A small self-supervised audio encoder (BEST-RQ), trained from scratch.
Model: 2.96M parameters, log mel input, arch quartznet, activation prelu, widths [192, 240, 288, 368].
Data: trained on babble in 24 made-up languages, each with its own sounds, syllables and stress or tones, from a formant synthesiser, 39062 training examples.
Rows from block 7, named by matrix and row number. Rows with one number belong to one channel. Each number is 500 + 40 x the weight over its row's rms, rounded and kept within 0 to 999. All counts start at 0. Numbers have three digits each.
# convs1: first pointwise conv (model.blocks.7.convs.1.weight, 240x240x1, standardized in use), inputs 120-239
# convs3: second pointwise conv (model.blocks.7.convs.3.weight, 240x240x1, standardized in use, transposed), outputs 120-239
convs1.106:571506517515471478579432447515477476507487461535474516536490461463471475524587480534543518463510474511463488530547555559509517448453496535530485490453502505506584483537529395542491497495489541537502504561539475494503460575477445502473468520525656428501442470527463503478514509508570556526484463480553535479500513506488417568456483511426476461492530463473491499
convs1.107:471498472516460459456474565468497444541496454549457457492451497527478488497603537511458480498451565501489502485550479485404477435513544480535561572547513549466479538495501590519474495519457533534514488570468501576561506515525522478541481462547505524607478528496525541492566497489485592490443544523504476425469496504451569512474521456538461520420536483527460505
convs1.108:462499506496487542530443522454509509468448499498532537517533520557532518463464433450490486444460465537488560498517465459485487483524492438527504445492444493530469517455477421526519531406461453470429526486489571456521494458456557478503547488473551520449521387492493506464481498535502504539506516532527521427467459487454527569505450533599526511555660548486483535
convs1.109:561540504549535543499456535533477477453463464526555416595489441466477445519578512492539493451501480553518522503502494451465470507476499536551497490446542537484533555453494540523524526540589440474438476450528486559542486475519474476425511549528426447444510482514529479501501462438475499464490483465550458507470564525488514473495536552470400480531476447520520431
convs1.110:538480507496537495450554527512463473521550462471560568526427524521481461531499493492524489549545517414445499506457485502523464517493509422520461474531455483541476459496493636528475508523487489510526513549498476466561465512592493494492448473533542417499566448533459453523557588437454510542451616555519453470500475493472455493519487507468405494539500510491439542
convs1.111:473561523452527436517527517480529569476487465554468535448552465530472471536396492512467562444511495485516544527496427519407450487454522663470480492550553524529494576492550513528452576474470466510424465506517506494520525514546548527551525531488553508551567447452421525394538513537509523468522562507470501422409536643457467478456471516465473519510601517460522487
convs1.112:530532475603478510482490484507525451446546515486496432456515442405492554514431511514576479498482530481576527537395483518391549473495450514474461573548431493552454505512486436473511552502536545481560488458497537512461474443496491505477499526461463470460513493530572506478515521474556506511527469472566502529488469545506504439524504479482494526542554485560425478
convs1.113:537465475459523475464442492538437455566508489476524502537534519483522605497441519559497487506484519475452515544517546555448489451500506586526466474492475533497506493445534414556590486457473555456477447474591466468562513601489470504516498428453471451497520561481495473433464459445493442530482532557517526439550531577529521485429521519435549534489555468523525416
convs1.114:477491502417362486491573490542433494507497517487533468472533552473517584521508460486525529490496500424534504509586531437468449461487532451563551580511466509444506497542544492569529447466481548502520506502520466588553469570488548464567510548446601514573490432525529480562491478486467511478507481547495551515514482486457525493499533465498453516474536498483557526
convs1.115:527520497514595543517459516494545537527519463500505449571501467529511480476466539544487452520472535539487471582526604452526559487502579534469463625556536564527491453465498538481536531443524491459541506486545484528551484515482486526504452536484482473502544534493556519452521472501558479542482456475505534458551506450496491451488476472438530476562540522522440540
convs1.116:438530383487520465520635542536477487486509567498564491543533455455477561459448443502515483447477523512487520456526554492448455436469539498479481486441480537522531473473518499476448588518544546569474512562415458506498528475483533491435541467509524518431517505509504461505477468505478487434509506442572465524560515490533483533478583511565499478443497471421494568
convs1.117:499466479544460521532476455562481453488559414454491524437510438515586543456438463439477497465579487620442501532433514514426524502494510469489520560551534520535501478536432463449473513515485488521508548500508497482516519477549552486437541550502451465512460509472465574540409531491502527463556550499499543545434487509486468484503470409497477502535540541497517546
convs1.118:547514491531379513442568534465406501466523481465559547515508501526550511513494496513476531563508522485504503509463552507520510535437464494566535508527539539460528475537407454510488522500390486442456504512533483550485475365491542535514464468509467493452480534500532459496500504529482544548514514529453517496465554513513525548481518477500537452519526488492469513
convs1.119:453483531439478481521416547438467470517606451481410543507478485460486466454461449586444499542463546528439467441527514496490453438465513543555478494450537514471521523510617545467500535502519505602501529497500391516512456467524491538521487474499512459520544519412586537476485503466545566476549523444496521543467546554472491498504462506508499539512464610463455522
convs1.120:550416490504457499473526491579423475481472523472534481493508504522507579535533529503478537596523492449444507501565505542467457486445545542499467544460501546537512526541488467517523526492523457472487472493503477518507483521486445444499420492449547517495569617584496556519502533532496502419549446568491521512524481481501475556498508547531513500540449451489488498
convs1.121:495472424462538486526498499538434485567547485489524515508442487474392534518596500570517488469510492482445547526501541498468500507511512497496452482537524491492496595496425521521464617469525477527491484563513489487523445532520459572513564446497524533470496434494485454470461499486374537526402568538471535533481471435544508523452565484485511515493538490509399546
convs1.122:501482518521569489479522553503472450530524638492523455506488468524476572534518506505495519514546422455526535492497525465505506463492520552573556549444532496517472524515545469524498558454464543475428501490553448520498499496492446504517528417532585457544521471554481522485459572452502536464569526494506430524524516428553499409504517489487476461478472477512540484
convs1.123:512545429534532541578475545528426462512581529537554544494496460526542499517502460461515558460488521495475480446413523476522452422410506489517535549543472521545466549526492577473520537403517497470493549484522520528427432516499548476555516543457488460531481534493500405475504525470438514452478547533483494526518576501539540520546485487511441489488445471502531526
convs1.124:427490439519457443418502555526532531418478599510520514515493531529541546532546486462556471491517470462475508483400411535503516521513474458525563556473429478526474440495488515495403570493530512485470578502589533444545507513485495475507534533586478479558457512537489564503507492488509428509512509484513513526545515521510456469459499518516439538568512447531566497
convs1.125:433464496519515499524486530516474504470520499514546596527535495461475521537495472482526500531459489472482480500421559502458494546510516461466494518474439420528491526475495429476507566502535531481441485503389555440530474529477492549524517526529428516504476501497601502521550548562515513499521529531508491456511518509489514481508502541499503566504444490461477511
convs1.126:423517536482500528505501521553460468510459498491508550487511472507511465497535441451494556509552440509403487471432533542524470479477539506493547479450491472518497437541457443423566515454399557556466482485514490425498551494455525501426528481529483605510519520504548443523524445513457526460540519476494527519533499510444491570483551593454560509505529520475591461
convs1.127:438514496566428484523491538507413471462473527478573489507469530481517569546542472432498515517490576459506504504516540502479524497491485445588432486448502515495735512495456511509496469454567501452478535502472515534483519531458605573485490472475539521494502466496522503543504506478501519472519507527574469473484485553545526533456470489544526408443466489573479467
convs1.128:557494485515477595511586474445473527584538458532546506542557512501495547436513436398499465452455531435525458405516516562463420443538551471558463470491491549539427529483425531571515483490452433480486480465521508519501471473489503469494462494477512529542487540490471417512522512471532521583600493524553446453477531454496494525545449524448488537521542534485450497
convs1.129:528490514561489542518481522570507487464484482478539485475468484498472437494572545494546472508520489418537535417594478429546425491493526423506553543426461517431442459488542501549484551451510491495517491396478505479519462475541477437506518499458500495507495453541441541498432487537430530586528511600517435476562480531534484546504471466490434527522536485506575492
convs1.130:464506437481527533564467472524495500498542463522517436486526496491477477474499482543455477481477505473476473451448466603531401416513538482488501530499511562509554504496442498544482528508524401422505509476492504558492482517484525507586509483477544436504534505547517445430546431637471497434521487456523508485517477542503511571463344539492465552471490553477504513
convs1.131:482447488466484564512494416526513499449525495511472506562541558558492528530525523532510565480492534468526496538464523502531512517512487529475456484461513499585496507502541559493512482452518535439386553526504553527527491517519537516595498410522511432504538472509457513454499443489490491559510494489527478542501488383503387486494533509435495509566516591565495486
convs1.132:466545478475412531573520480450554471538488426452579490540493536498545507514515570529597440456472479527512526465483526489486447533456598478555510511415507465495434491488469488507511542538504563469492475517585539547564502435566564572488529426443476501484479494510534498566455487499515542397428471484438511500490529498514525499516499461475466508527512486462541457
convs1.133:457526428506498489481538451484561448614525546491469491557409501469512435516492563495469497517546512517509531463462474534559461546506458485511502561445456494511483473471541543541556542449526504474476480444597425474488499516469542523508494449507466490527475507480500573491503478463480538516500553422518501522542520553525491420439458501540476531566497511461459483
convs1.134:483469528530470445456442437396440446512494457489503521483470582441549521515469527456475500433496503476483466472537468557464435523524487494511477479523485486529537529516510437510471488452502462497476497472411483559581498462517586523553485549478508485467558507496534562627524502503496550482481489516498482515511522505474522542442552509482535534554505417428527414
convs1.135:509517489495461496431468465507572510566510525553526421431512467513555481491533515486467442550518508522516561444441491462435432554498440538493551512492502493381494491509401490512412538524568574442521521475491505445517447483517475464555561451525565534544555528491422551457446535489458507551475500499582452510532504521544493511503527536556482496549516453491516555
convs1.136:480475494399493500506629473460532484456501502480484545501438561494485500525514543549511541566570529439536463590483494534412507524506477537499505473474465510539509430561504484509599567515481448522514530491502484500492517427541609452480497543475447432449492532567490535476622466503446548503525556479535433506524509493577470481427431489484539489469522437493506415
convs1.137:522566496536508507545544512546502501504464498489488509447440530595508455449471515495497511485508534562555528502532514456508546549442393475452510531425461544532505497465491442487549468517490545577472503458505505418537518502491395473469518443520513517494516422569518593538481498503519466548536547513478450476596517499483446525474530522480478511556422467508546497
convs1.138:451511542474484468437420389354515489475501405423511574513508529538471643502545515528535475522482517513540502527426544537548497537509479470475568457503463498531502497514504541552483497471494481509516545535472545539484566559564477473505451498491545488587501494479476492499530485582545535471517483518488463550421467528426528444511515549543497563454486477458502503
convs1.139:534479468458558500452578561510513486427489487568536574555522437501478466573457484555489444431530482528467540523444508543503496520470562460474550474419506507480494536487476526529501539434489434541468420448526452576548530480510500534515528442535514516415442522497557522527485461476503525463536447491496555467550525431458521561509505496492446495486472512555520523
convs1.140:521502491516523456486508559480467558482502468488462549508478486458438502545444473463453502561478524525385467536490522470520567418513539471490441499494502481468505504470480605597469468512526539491539481416523487474444504439490487511496506534485507473470550500475513543523457476511434536462477487513508424530466552521480517579482486507483534521559511406461492518
convs1.141:484533589493466483581507450542510515538547516506476539526600575458486575539460475548525502468517533541531510487524508508499506492518522440538488547523510530456461477544547470571499525493514506441437469408492523506495521460525533544492463542406508467551478490529553448540481501531495524433530492447467438549470465476524464498529418487485514473499481519563456470
convs1.142:495501407534544458397517498537530469449475505552499489521486482572467443470482405456513467519561480466498456513475465478499559512541508490530590562509472425511511507432481521479477570553531555507516507557527499411468512476502488543460509471505479452484540473555467504506450501568473501501447506490475504497523492472524487528569464473545418494441521520545525481
convs1.143:484528463494506491502504497491545514476494529462536589560504512512476449505473487440465442504552539531498507468497454524464495488451523545488551589484430550503549456503427485460541525579502474456516427415434490620466470477382515462457505525537533506484492491560443449520466509532505483552504533498442557534618476473419498473514574524577478498464515565449496549
convs1.144:497459490476547506437502390483464492518520456518518488522506465504456520492545451555467480534471572509460518530492579529491486492565539503471469472482435539428514505563529570431526548467506516541479482545515542508530416486445440458526497425492553503459479470472564471495527578510483470502621508506598556492487490553484543595410668492497460485520462495530497492
convs1.145:522460437463530433510608497532455481513501469604494460509484545468493522446487499568511495518431504439550546568525508499426460449442523573494577558495445486431478485552409520519555551545505496510460497493525439517506574458536549564465518444514488447523504475587500474583501483499426519448482472513477526553488516466522476556537443557518531518505374452483557446
convs1.146:443514471507477446548513451495536509561543528471450400535483544499473503504471498547460453442515473509524515494454481494425507506519459481497551482455465444490457503466504557503524472461528546446503523529529567522545530499492440468512553524564535559622527491487458498477517514567543491505521469518521491494520550492492454416493511499533412476447456517441385495
convs1.147:534501509493471546509459499594506491508536437511515530582501470462532441520509468565518443478529468572508457495622535523495476518510600518510497505522545512478503488531507506436500416536406567519511503482515452534545479482560470484502487558438398493466442487487416484538518501479489519589437487427459445449553473458526512521491500482484458550529504537458417515
convs1.148:581548476425444440548545508473531465503472523515635586530519493473590451481528451497528563508496473443515484461548538540537404503498490502452469509402474509479555430501477501483527555473498515493525442516465470479515540476531518520464514513439511532508493537452475567541458430497495513630509507550506489522457488560445538467483511484507425481544501525460507528
convs1.149:552440495563456552419482495500499501513454561522578499552472540481477494552535491528562530475490562498427469475514546493465487506440426498473531509523513423516515542517517518523491504417528492463489521523467532490477539437578506490483521464527495480444574458521498541420549424521475443525498512555559565519607496456519457482555483487534447485472503514469533466
convs1.150:511404462556513521507508542518518503489458472481525462483539468486614503473560514498499501491493510555543539522412485482503492475543556483528446526543485543497487439512480474459416590497529459454471470450515511472518429516536550479569549532535527463473518508560517491464546487452544505513482553497414552525473556489499446549519516538509469387393492527464512522
convs1.151:514590422494484491522484550430457481506571484542499518528492485486432514483473462548533545518532475486568545568535503454488421484500518508495527539550474426599516460452517504525535500496541555528521512556469475533516541517593514458493441498443536460457505519594493496451490526527406503555447546560423417430456453562481458561469547528479471513484535551508489436
convs1.152:527497514513536457514484507438494505454555553521488486495497496503503513428553521512494455562489483484404452517501518565498554498469457456528519509510496495474577515473502406471482504525503379520518512438509472473506519438499534446482601474510522457447425521543486493503506537506506482516548514443512537514549540496554499528499445490513519447545568542524548472
convs1.153:440463477470497488459499577494543477499434453488480412523460554431548543513540527559484455501499477500465497499431525494503488484440500506499461569476527470441553537468484494485553554503523504459457466536549495500495462599470521489534510396531524522476591451524499459503499471519504497540552547478463549499528474572460554451531528471503507513521537553453521484
convs1.154:613647473505496459509528499513509509579542506484536478453474541498434513512486542521493486484512536505435499501505541425564459457502446455490512454492526508527537517580545513450494527474481544469517494470532453510465427518455466527541497488508495575469513497524508479498561578510489516495457510499604497438489534485476461552590464431487466459455508483496490480
convs1.155:512545481565533595479487501471571497486551469570462635493463500452468504555518509543530438465467469444502509488487493460506525467572461418479477505476500473517522471466478492543547562457490509460475520452511502525555451541530591489418530396479467500555539473509545493432506510507493401505552489511501456502526507456454425505508484614548541352522481513509489527
convs1.156:570578425495532491518489481501481531496508432481482517486538506443461563504471479462525461495535558575462521527491627466478559475521465482475507525436450485458476458419440516487551451480521473478479505461589535434521512495448551455461511545511530473447559494421514473459516491482484474469550515538538511527558459487480473498453529495537503501530495527515462493
convs1.157:584501373571512490442436515495507492496496542476494498517453520457480492552526522465457528533483533539510425523388501518446548513490512545551597584493445441514523529455485527444428461511436486507470506524548575466556516499463446516516518513447491466501527452453561488505530549514446626483558483464496529499507478476488503487433496506527486481492488482455555487
convs1.158:472497517497531490563489502523534142452520520487432423448459474505509455508519465495535511517546488507534510515513515509544474519441513521591478442548530486514458481506564464482525456466533483455496513490530539472508458488460411510533467485503457536509540484501514487523507445479558511492486423480510470556503487561525539495504531550521498495527465514497466556
convs1.159:580531501500506479456478542521462501506487512506586525488504430521470483525556545520474548531545511516513540517438502456540481505513535542472547492433498471434521512507440529448481522506483518425527470491501515429552469502497497514515533463416520507481491550513457612535535455509489540496518542522521537526538531492461514406513496500495444522512469533477460497
convs1.160:438519494532449535506528507476484504482506521492507514455439474454520528479522418508529479535421473529588535504491532452489462497392438483535532496556531502507434462485478587477543494518450545450495525445545507441537529501470600486471481540501524485503558404552550544494456512457481506454469490550570600513469494483495488584470476500466468477511500527485507414
convs3.106:516468495440433460437589573481500493544501517545513464503502449528563443444481551447489509528482532480582515516524502459521571478575527517519465512525502491532522478441518439480466360542501485489502445467484506509530542528500538525483482458485526467527448534485542504437488449472449539516535493554428487456531493464442475513458482482479513495493484517454448502
convs3.107:501542578479501484478492506457572516470474459575537509506490495539488521499504494497482584523470418471551536504491479500586471550533514463544432517508487448505497591531529522526497531519507507524505477628487499480461486519540506489545519461570604534479501568380466546439568389593482404563476485537442491426539510494546496445480507551480467485457583498492470452
convs3.108:468588514527524506481482466409538478575552473448577512470500436480432512452520525490473519482500491505490498496540476530458460508465500597444518549536533526562531417473527557488604518527445517468499496489519572499501453459513563504518525462495541578488506469508568506486469463483472541529474469476516486492463391506512428439489508469555492427497461540477484514
convs3.109:563456484473560488467394620453480516539514463502500489541511490501450451586466442472432527489555473515480486490553527449493468512555520491446506499471495543471506558528407529554524499539430434524484543454507448454499470507500478503521480587416494472398464485443506529490526515436451579442562459438493475503469458483547447475533488463493482538485484517477397555
convs3.110:461447471471422425523566497425518512485475471523516490500565483592505512527483450504475456498465501458551430515513474488521485553540580463454527525482543447551565466481512450478416606510515511589500469431464504486473483486520491503435482509545497431412413439491521508546461408527552483479447464486507479519449532484473533488509458449560463459513500503530447478
convs3.111:449507634485500396531530503466497482478440500443515547492596468482563478506461498470503471487611522468509467535459472459428520463482466464511555497479490500463457523480588463449479503533503564524509577537561509455489499512539508486543453448553499562537511520517557496550555513475470539523477472528442553462549493527513501545439498523481492518537513469537535519
convs3.112:485531477521450461509500462543561496427508565454540477471502528462563500551527524473521461535571478534456539502465522587425535508492470467487498513446538524503469510501534528499555485455566521548496489431486529499485515509536482572497525464476455462482446513539565494487520530444560520478478500452466512447520544534520497475494471541475514475499498537509525522
convs3.113:484575509448542494503518510577460521582431455470547536509540514588525468424484409562464450525499408487508447506475467467466547504583423494473522510508419520448457497459511471469452479539496449549501496516535503520551491477490545487457539561516488504441516453499507448497566501485538518516452553498475467490562433477491417496523460503488487547565581439570522457
convs3.114:530536518465588502520476500551503464426629466484536444460486486504432515435534567461589469485463502488493484488466488535452452456516492521428464589504517497537457511483548561529498501469495505468501498531501551526542551505504451542523480558514506530528572547538561552563549554447431548546511536505543539423570534519518426456497567521543506513537577559490524570
convs3.115:570463540515530581566490538532545484484589551426454477506626544556473451499508576541443464519503463554494550501439515528472538539557538484538583543493517499525475522500560493493452524548500423527493475487580469559525459545419464520530440484530485529475474490519567515473454520460409483489477493548502529453511443513466503475564389498514495504502480509507485495
convs3.116:531528455478485507492740528527448506491445479506578454525453457542467471490533491504462485485483455519487539457487494474480419523505517521460453532534494466512507494520438477492490540476472490514499470496447460450485504514446491514523507472441482489575528466434510493519590532438557515505451505436556534541491512510486484434524580476482559498503538479533478558
convs3.117:481449525532513534476485529470498460475484550442525505510540500457530611477544494525469531442480495544509497472578466518532542475509488487486589488462439420544526445521430536525542493428500548458496532426465524577479502473456544486562538498527453435512504497511518489503458507498513502490552449433472460523542481550503454440491470500490519496533466447467512522
convs3.118:527510471491517525524540450588531506474484505478456486445456489521564544531529524547554472456507468536532507490482497450489562507521519511440505513506404432510448462554522590415475513527470560450496524510507540481514483459452476534515497529536546495536536518433452506535463513425486509510397517463435526532511573499501551504476441513467411500439482446526457537
convs3.119:461504485541506418519494514490456481533486526503445594551424532485554526548491517484424519525495536460588529471458515493555458529472484502440449499454476525446489539469510470480489458497524487564498475484558539549579490573466558437466517481471506506495494485429473482462549507499473422446575518504527584573522555531509506491510531476506507529462488503526501555
convs3.120:483557453487503559545524469370469505489466501483520540479467521446492519487453543437496463526495466479514468515495543562527508538468525532498484476508477508521523537374492525440565478547493549376501461524461523414516452475532508501494445494511520497538559399463464473466519522545476509533449510468463527453522500482509495486480541480556484455517509502543490480
convs3.121:470490491496543509531465528453549469579493522510547492522512514552526504486547500546529531574508501503484486553545486550476515523530511509501496502487550482469516454559535520554550526413459483432496494520514503593526556528495512537467511482512491450467479418528447529423474469491514522528503484523509529445472593518417560492518524503509510573521477449533491421
convs3.122:500514533528514422481511520456516495539548502508553538472584423536551522483514564516543549450463497518488472501495500498529485524444462475455509489509587542488493457527509484533470535431465519479484521579510525504447550422510530534469563554580480524532489472554528478458531443545453406477500473438503438475466426493463438504440460474523522468515558432510464494
convs3.123:524544494513582551552446490540489514559505534496520501473482467537573515620516503500517493523494524462501502504546445478529521517427495497485522503547507545508532444450490565524556475498518554485495544583531462499500544528498410476479453513471420545499562489543495540482526549438422455486450479498500510481587442471501516535485536561481506451513523460449527503
convs3.124:478478524502485615520536537502457501504487504500487467520558506472469507453446532555482504460441471507506478493478545501440475486490463500517530498490451519453483498546503533516475529508491504456500456541543410489611516535508498426527498545473543414447523531437425556485564593547471520468578503482477540508500553519520529493517434484573490563513518544451477530
convs3.125:547528531519564518567526558538519442531496475436451506547516478528491500499574517526499458475537495533480503499477443558515486497531496558503571472473508450505500476556521576421567530495494519514515466519555509505490518511553506567572504621551532492539569473543503429486565501520517495477534491516517492519495513508445517494527523513479484497501489487503543494
convs3.126:472515560515442492525439488414580524465523478483571560417544501498509555478544621519486443548498561505557476514506509455482473560534545561466465485504460497534514537463541509517492467516531470424508498499546527485550549518458511515543544495523516508509515599493477474568495508579479485496531537530474469463476541460514526471513516546528464495515462463539465455
convs3.127:510471563546508544453532505467525493501490520551532506559474548519485485510458483454533480466478587478479441509510512572536523517440448443518540557518506532442525479486490514487489440545413465481488522489463434541459464429523505524519601455409440535505472550465553468446540585529535455472453487471500494513449465479502526468447479498495458374562524579463465552
convs3.128:560546509470448515514528449460548477406514546469423452499505498498450460511525552534442529454450439537462521483512491471504510564464476485491500526531471486512533427475474534566448493439535571490502483446470516455523487495462508485465580536483443494452519483491508497510447503645490579522500535479469511505501590503528466515477623560503533524469535443533523523
convs3.129:469481490518530564507514530468452501484514489527564490486430490461507541442438523526535592449512538497478522458509458450472527478531479510460507575536528475480425497524479450497507507502512460516501497496449528474450487499490502501560504433513452525513522507522471468466621477566512462566556493447514457443542421517423479483531497463467503546442503504465493503
convs3.130:506493469504507537505504493458506499529525549538548479513496493483514479526483438552450426469555478554452490472439462562466499546511482496465489493482480529366480486463394512491512479497557474506499539469475528524485500531458503524440485463481510510500508463463526528515491535491494424524500474488504488485481565513555482493475493544491529494484454437496469559
convs3.131:475536505522508548453493537497503494481496564532410476516462497426530484532508582503507537454530543553420534463558463508467454468423500526448462504464540445537503569475490478494525502524524501440504493536553453508461549497476511529473578511506481530514470551538477440521493470476511490523490556591597572490486501516492570488538563614535506509481489469530540487
convs3.132:484465534541536501483540487464461500475445533463489512509486518502503475451517483454458475473518512534494439495511568465552486469499514528531510457501503573522466540489475468422452530459530514465505489467489478495498536393496492463531534442514512432488492526480529541482533518479498442508485522512551453547414485484480524529577576549553626477542472521498484478
convs3.133:461476545509561505521457442516510488460552429469526482512467467600526451515430470497505475559483408506522523460466561472416572499473529431538470512496469484490436518501534497476518513505528511494482558456468553475493464545572535510526491520504498480516484453493537483513496448473469559472538467581509491550525492497452441542485570511465483485517456459542505552
convs3.134:483456450540449453469483511513501456477527510544522483548507499535536558498585523490535486464564511496517478472521523492470489534543569569515520437512447529490536491609518514457566503426524584465510487466535476465450464501536532480509526493510536542449548525408504525558498510422520527523520492491381430516504540490560479474446508546467517487492553459486500489
convs3.135:509511485490562487619417474555459474521566518538481507499485524453515490593511475507535520496461487505515536486515483475515529418487480470504539404514554505563465496470521558451443501509578531498493495468543587499472508522512605485501466546421544446542509509428514564484490457448489479508460546480495510470530460522523523380466533452557491518513476554439506494
convs3.136:517528555544498481525566500489491526615437453456555520472513514462496482520542489478547453444490480505475595513469451487472496517503441518510496508491481428487391486515554451533471514458485447551499523471482567490406480477458478582578491489491521537550530500505520529506477476504490405533590507558504597531486495488550567547471431507488479505436518557485529512
convs3.137:576530538512550525473544615492489498573491499452529502536485512404557581461533511485534475508507498530527514498520462530527485528529495562517523434475524561521405444409545527562544536554530488444488529574467540580524551504468541477525490613481457525564522515522521546525585557471498497492577499458528499539485547464542518475442553492486508520499489604530460438
convs3.138:495522482538443509541454526535488507505560493477477491503487521487551608485562491561487486539470556433507577525497498493522480497510546578496488536499484551552519506551482520492444540472519530482486475539473508487465477504463555521532468450497515485490493453452462473539498459584521506499437522460612490483495554432488476428505573505507424543521409628477454552
convs3.139:518482529464532435524528465542636483439520560494581475518491489522449507472511510480554442524543519435473454556538449518481553498525516485437506541485536472485488517546491530502559522500479501425496530482461533555554578441460493484543448589478497527470460468454478540455530468486442551549557546509442403483508505499510533485515481462508494445467515351462504498
convs3.140:497494510455459441498418561551505490481500574506497458522464482569468490423531502382476552512447500540489555509571483558498505509466574514488492480507477563428490521463425481574527411497472547476505505485484471504542498532480442495502429585483532520462475460482481430434541512483463519474507544457465476463471486504466504516456383495547535501507534489535494548
convs3.141:536535488503418568556519542447536501572454521578459591514514518433546510503540482532477512523468463493467446501542514445471472512531514538579547502489469486447568480518556473541459457472548493494515533459395446527495518500481560494521460516568518572478473518531512509490447543445535506550430447498540476466414505548499524499475547524506499509501499548548513498
convs3.142:509439565528532542510572511530505518484424605426560520568560525437496467477527487509484509533532500550502484502449472491514448471493413566516547599505463470522493509479455483486449500501463554460501539539525489458460509428529515510487514567517516571458563504516568471518470455467476494469458422537507475543466590507433438491465497470538426491528443513479496464
convs3.143:487553488487441511466431455547502469561487438520516467540496543512450535511518546490435494449516484538525470530482476420429521442444527510473472486449574443496549542568445483534464470478474494454507487511443504499501493564512571562556437477477503472475523558510518507508423578476509519454542518539457547506396462546502471583526535500465513529518493444522528471
convs3.144:520498594517428522614478511516492515459490572501495455520459510538495466446442524516571500562482519494462507518498484402482439528533504485532507515505456423508547530492584512561523488496442523477500470466455436485509509514522513541495557495498508384439478473492561503491417536435437592500483551554463455590502544515515389483448554499498494514517498502537511479
convs3.145:544474589505581574423554514468533536538606465525415447485523455525533480563510536469481542441570528495509493489470567464475481478522516480482541498532489488509540515515484433518524521484516505527503478522470541502490492563488493464455546576444533494471475494461460445559544538469506421514460554457484517475500503514532527476476513518423497542450527554469494602
convs3.146:472482471491501515467443516540470543571520515593518452476519499517521422482515581477465509518449557504510451534495497450530525502468497544521509425502497476574508493607456451486517592445442489598503534471443417479483502501548482486515578542534477420529568486488507451493508452579407551479491432525556531473494502504529481492475551488509534518527389539509489539
convs3.147:638568497505521543545549508496494574551507526459475503520512490507421524476528581465405505517516423481535483527482493502499537505503436537514486454485517491492417468525507472481466448482519520451494575477488488501549471473510466482484540470481509474505578536543481443554447429521461562491585546466390480521494460508521471530459443463505517539489520449522511525
convs3.148:483503567422521547532504536586562514511468483476506531531562506469554441513561534455472474466455453563574442523443554502558578528481560532556491533440511513537571498468480577517501504504463436514480453551484538502565480445464527479510457530502506510443493501510480458506531536492470500485401479520497512519533511462598484550569544508518440471514484530553465491
convs3.149:463469464510501500517462484461512490564559531479485507466431494493497539568550519533508481539461530468556530496582515595461475489485467527491565476463502550454570462516430458537548497507471502489495482486460384475503505552497530525531535527485512505456506532549490518573565470530478542491494474516488450608505514508525438524517506440515483540445440497494447494
convs3.150:561511457528469461460518477527568481580451451516506546442508536465575514506465495473581481509513495470483555537499448507538587487443487459548473442444531480593512434492508458552458473439486532524499508537500477505512548504498482561479449468561516524460545555585552528530436563526471450503534515498518547499505501518462505490526481491438438467452544514444530493
convs3.151:578533541471518512508496383520552481462395483505525503508418506509550507503501475373460558530364478568521503511608515431493551496568564512536489395513520495507601516458530494488517561498476500527500565500484518553481509492471460553523428466540520457530440527468501528387490565561542488466496460485442517478494490531526496529546446470414499511448510519493505495
convs3.152:519434495480459472479453527453468474495424468505462483516411464478500523504489441507556441556557511474564475478391455529446469497477537522495480494412481493513494508476522530501490419507470493513496565517421588448555458491480486517454441520463506497533473456586466578540520544493513574549474489479488490540483502474515581447496440501523513493566499475557483477
convs3.153:489480519528443497530480597493526484499420550580507383512476520468470560517459521488489543478471446535492520499506446467503502497512442440489482451533473384520440494545509487492495472495556509464492531531458495505528478495519541545542475553414514449455463430467570580474495564530590462497524454491482527513498492544470491506473477529489538474444460542524544513
convs3.154:506550566436460476432541432511488491511536504444572513457474485438527494449505482395473531496497475463512446525516509523519519502488509455534539495488512497473488469503520523477496479522445557437507425491530496463511500505535472560494495503465559572489540452489471501546503468448535436533507539486544432430526485510515523452475523497444528415446479513471449554
convs3.155:500493533484501500459470519494575452498629449466514495558526484499535557475564598519510524534462498541480451481577425518512472449484548567498479513508467549540496573511450482560620522498459456538500480534549505499484524531507568496527557492483496477587466507556481500505559459474460498469586589471551458429417433479475547476549608519574509495548526479501531526
convs3.156:508524481520442558510493446457531483531504530503469524460508493604578515505475471489455486531539525481491534502518526492523530520581514532538474552528491515577495525508534463506461541481487498567490514473451397396535456467428431532567435521474535463502523493495453534481519540493451489460540475453609543462565526479479527464531502462422507506473484492459513532
convs3.157:535531434534522504512540573549558449477568505558488488497477532455428523421451468471580495500463466608567536511499477550510483495464510479577533520565522470510546500597495526572487449490596466553502526498527436477492480506567504538461454536499535502520460485451477472487464551455460495465540480525433491510558502504474525576490499545515599496603427468521582433
convs3.158:490505502462469488480447473509468416462489486357496574522527484479458421471491497520471447486586429511482506517432485490481591490521491419522530444503515488484540495453506474445513517504510485475483537508480472476514476487473467524474485465496491461483501494497484504506479506485515502491502488552528514436505480472523502481481484485502480478451480531495473463
convs3.159:450466485565451505430457445410455505489509510450451489482489456515572386568448488493449526565475461516485507508503473465491444543513534484454521414507491485533491534546451447408513512462494454480490472453547427429499458521522446520500530416539483529473466456542506489512526483439528506453514503556437554523501499471439479524418492486455502487518506419458450536
convs3.160:532479486464482518517484498555468488534502478493488496511435487512470519509482451509518466449505565512458528502537517438468527527525549516491551556566522498520470508501537566462439451475503536428499483458566530507424554492520534492514461477526540497456445479551538570526494466474484553408480419573504529554532552478526413459445468527490507368546496476514489432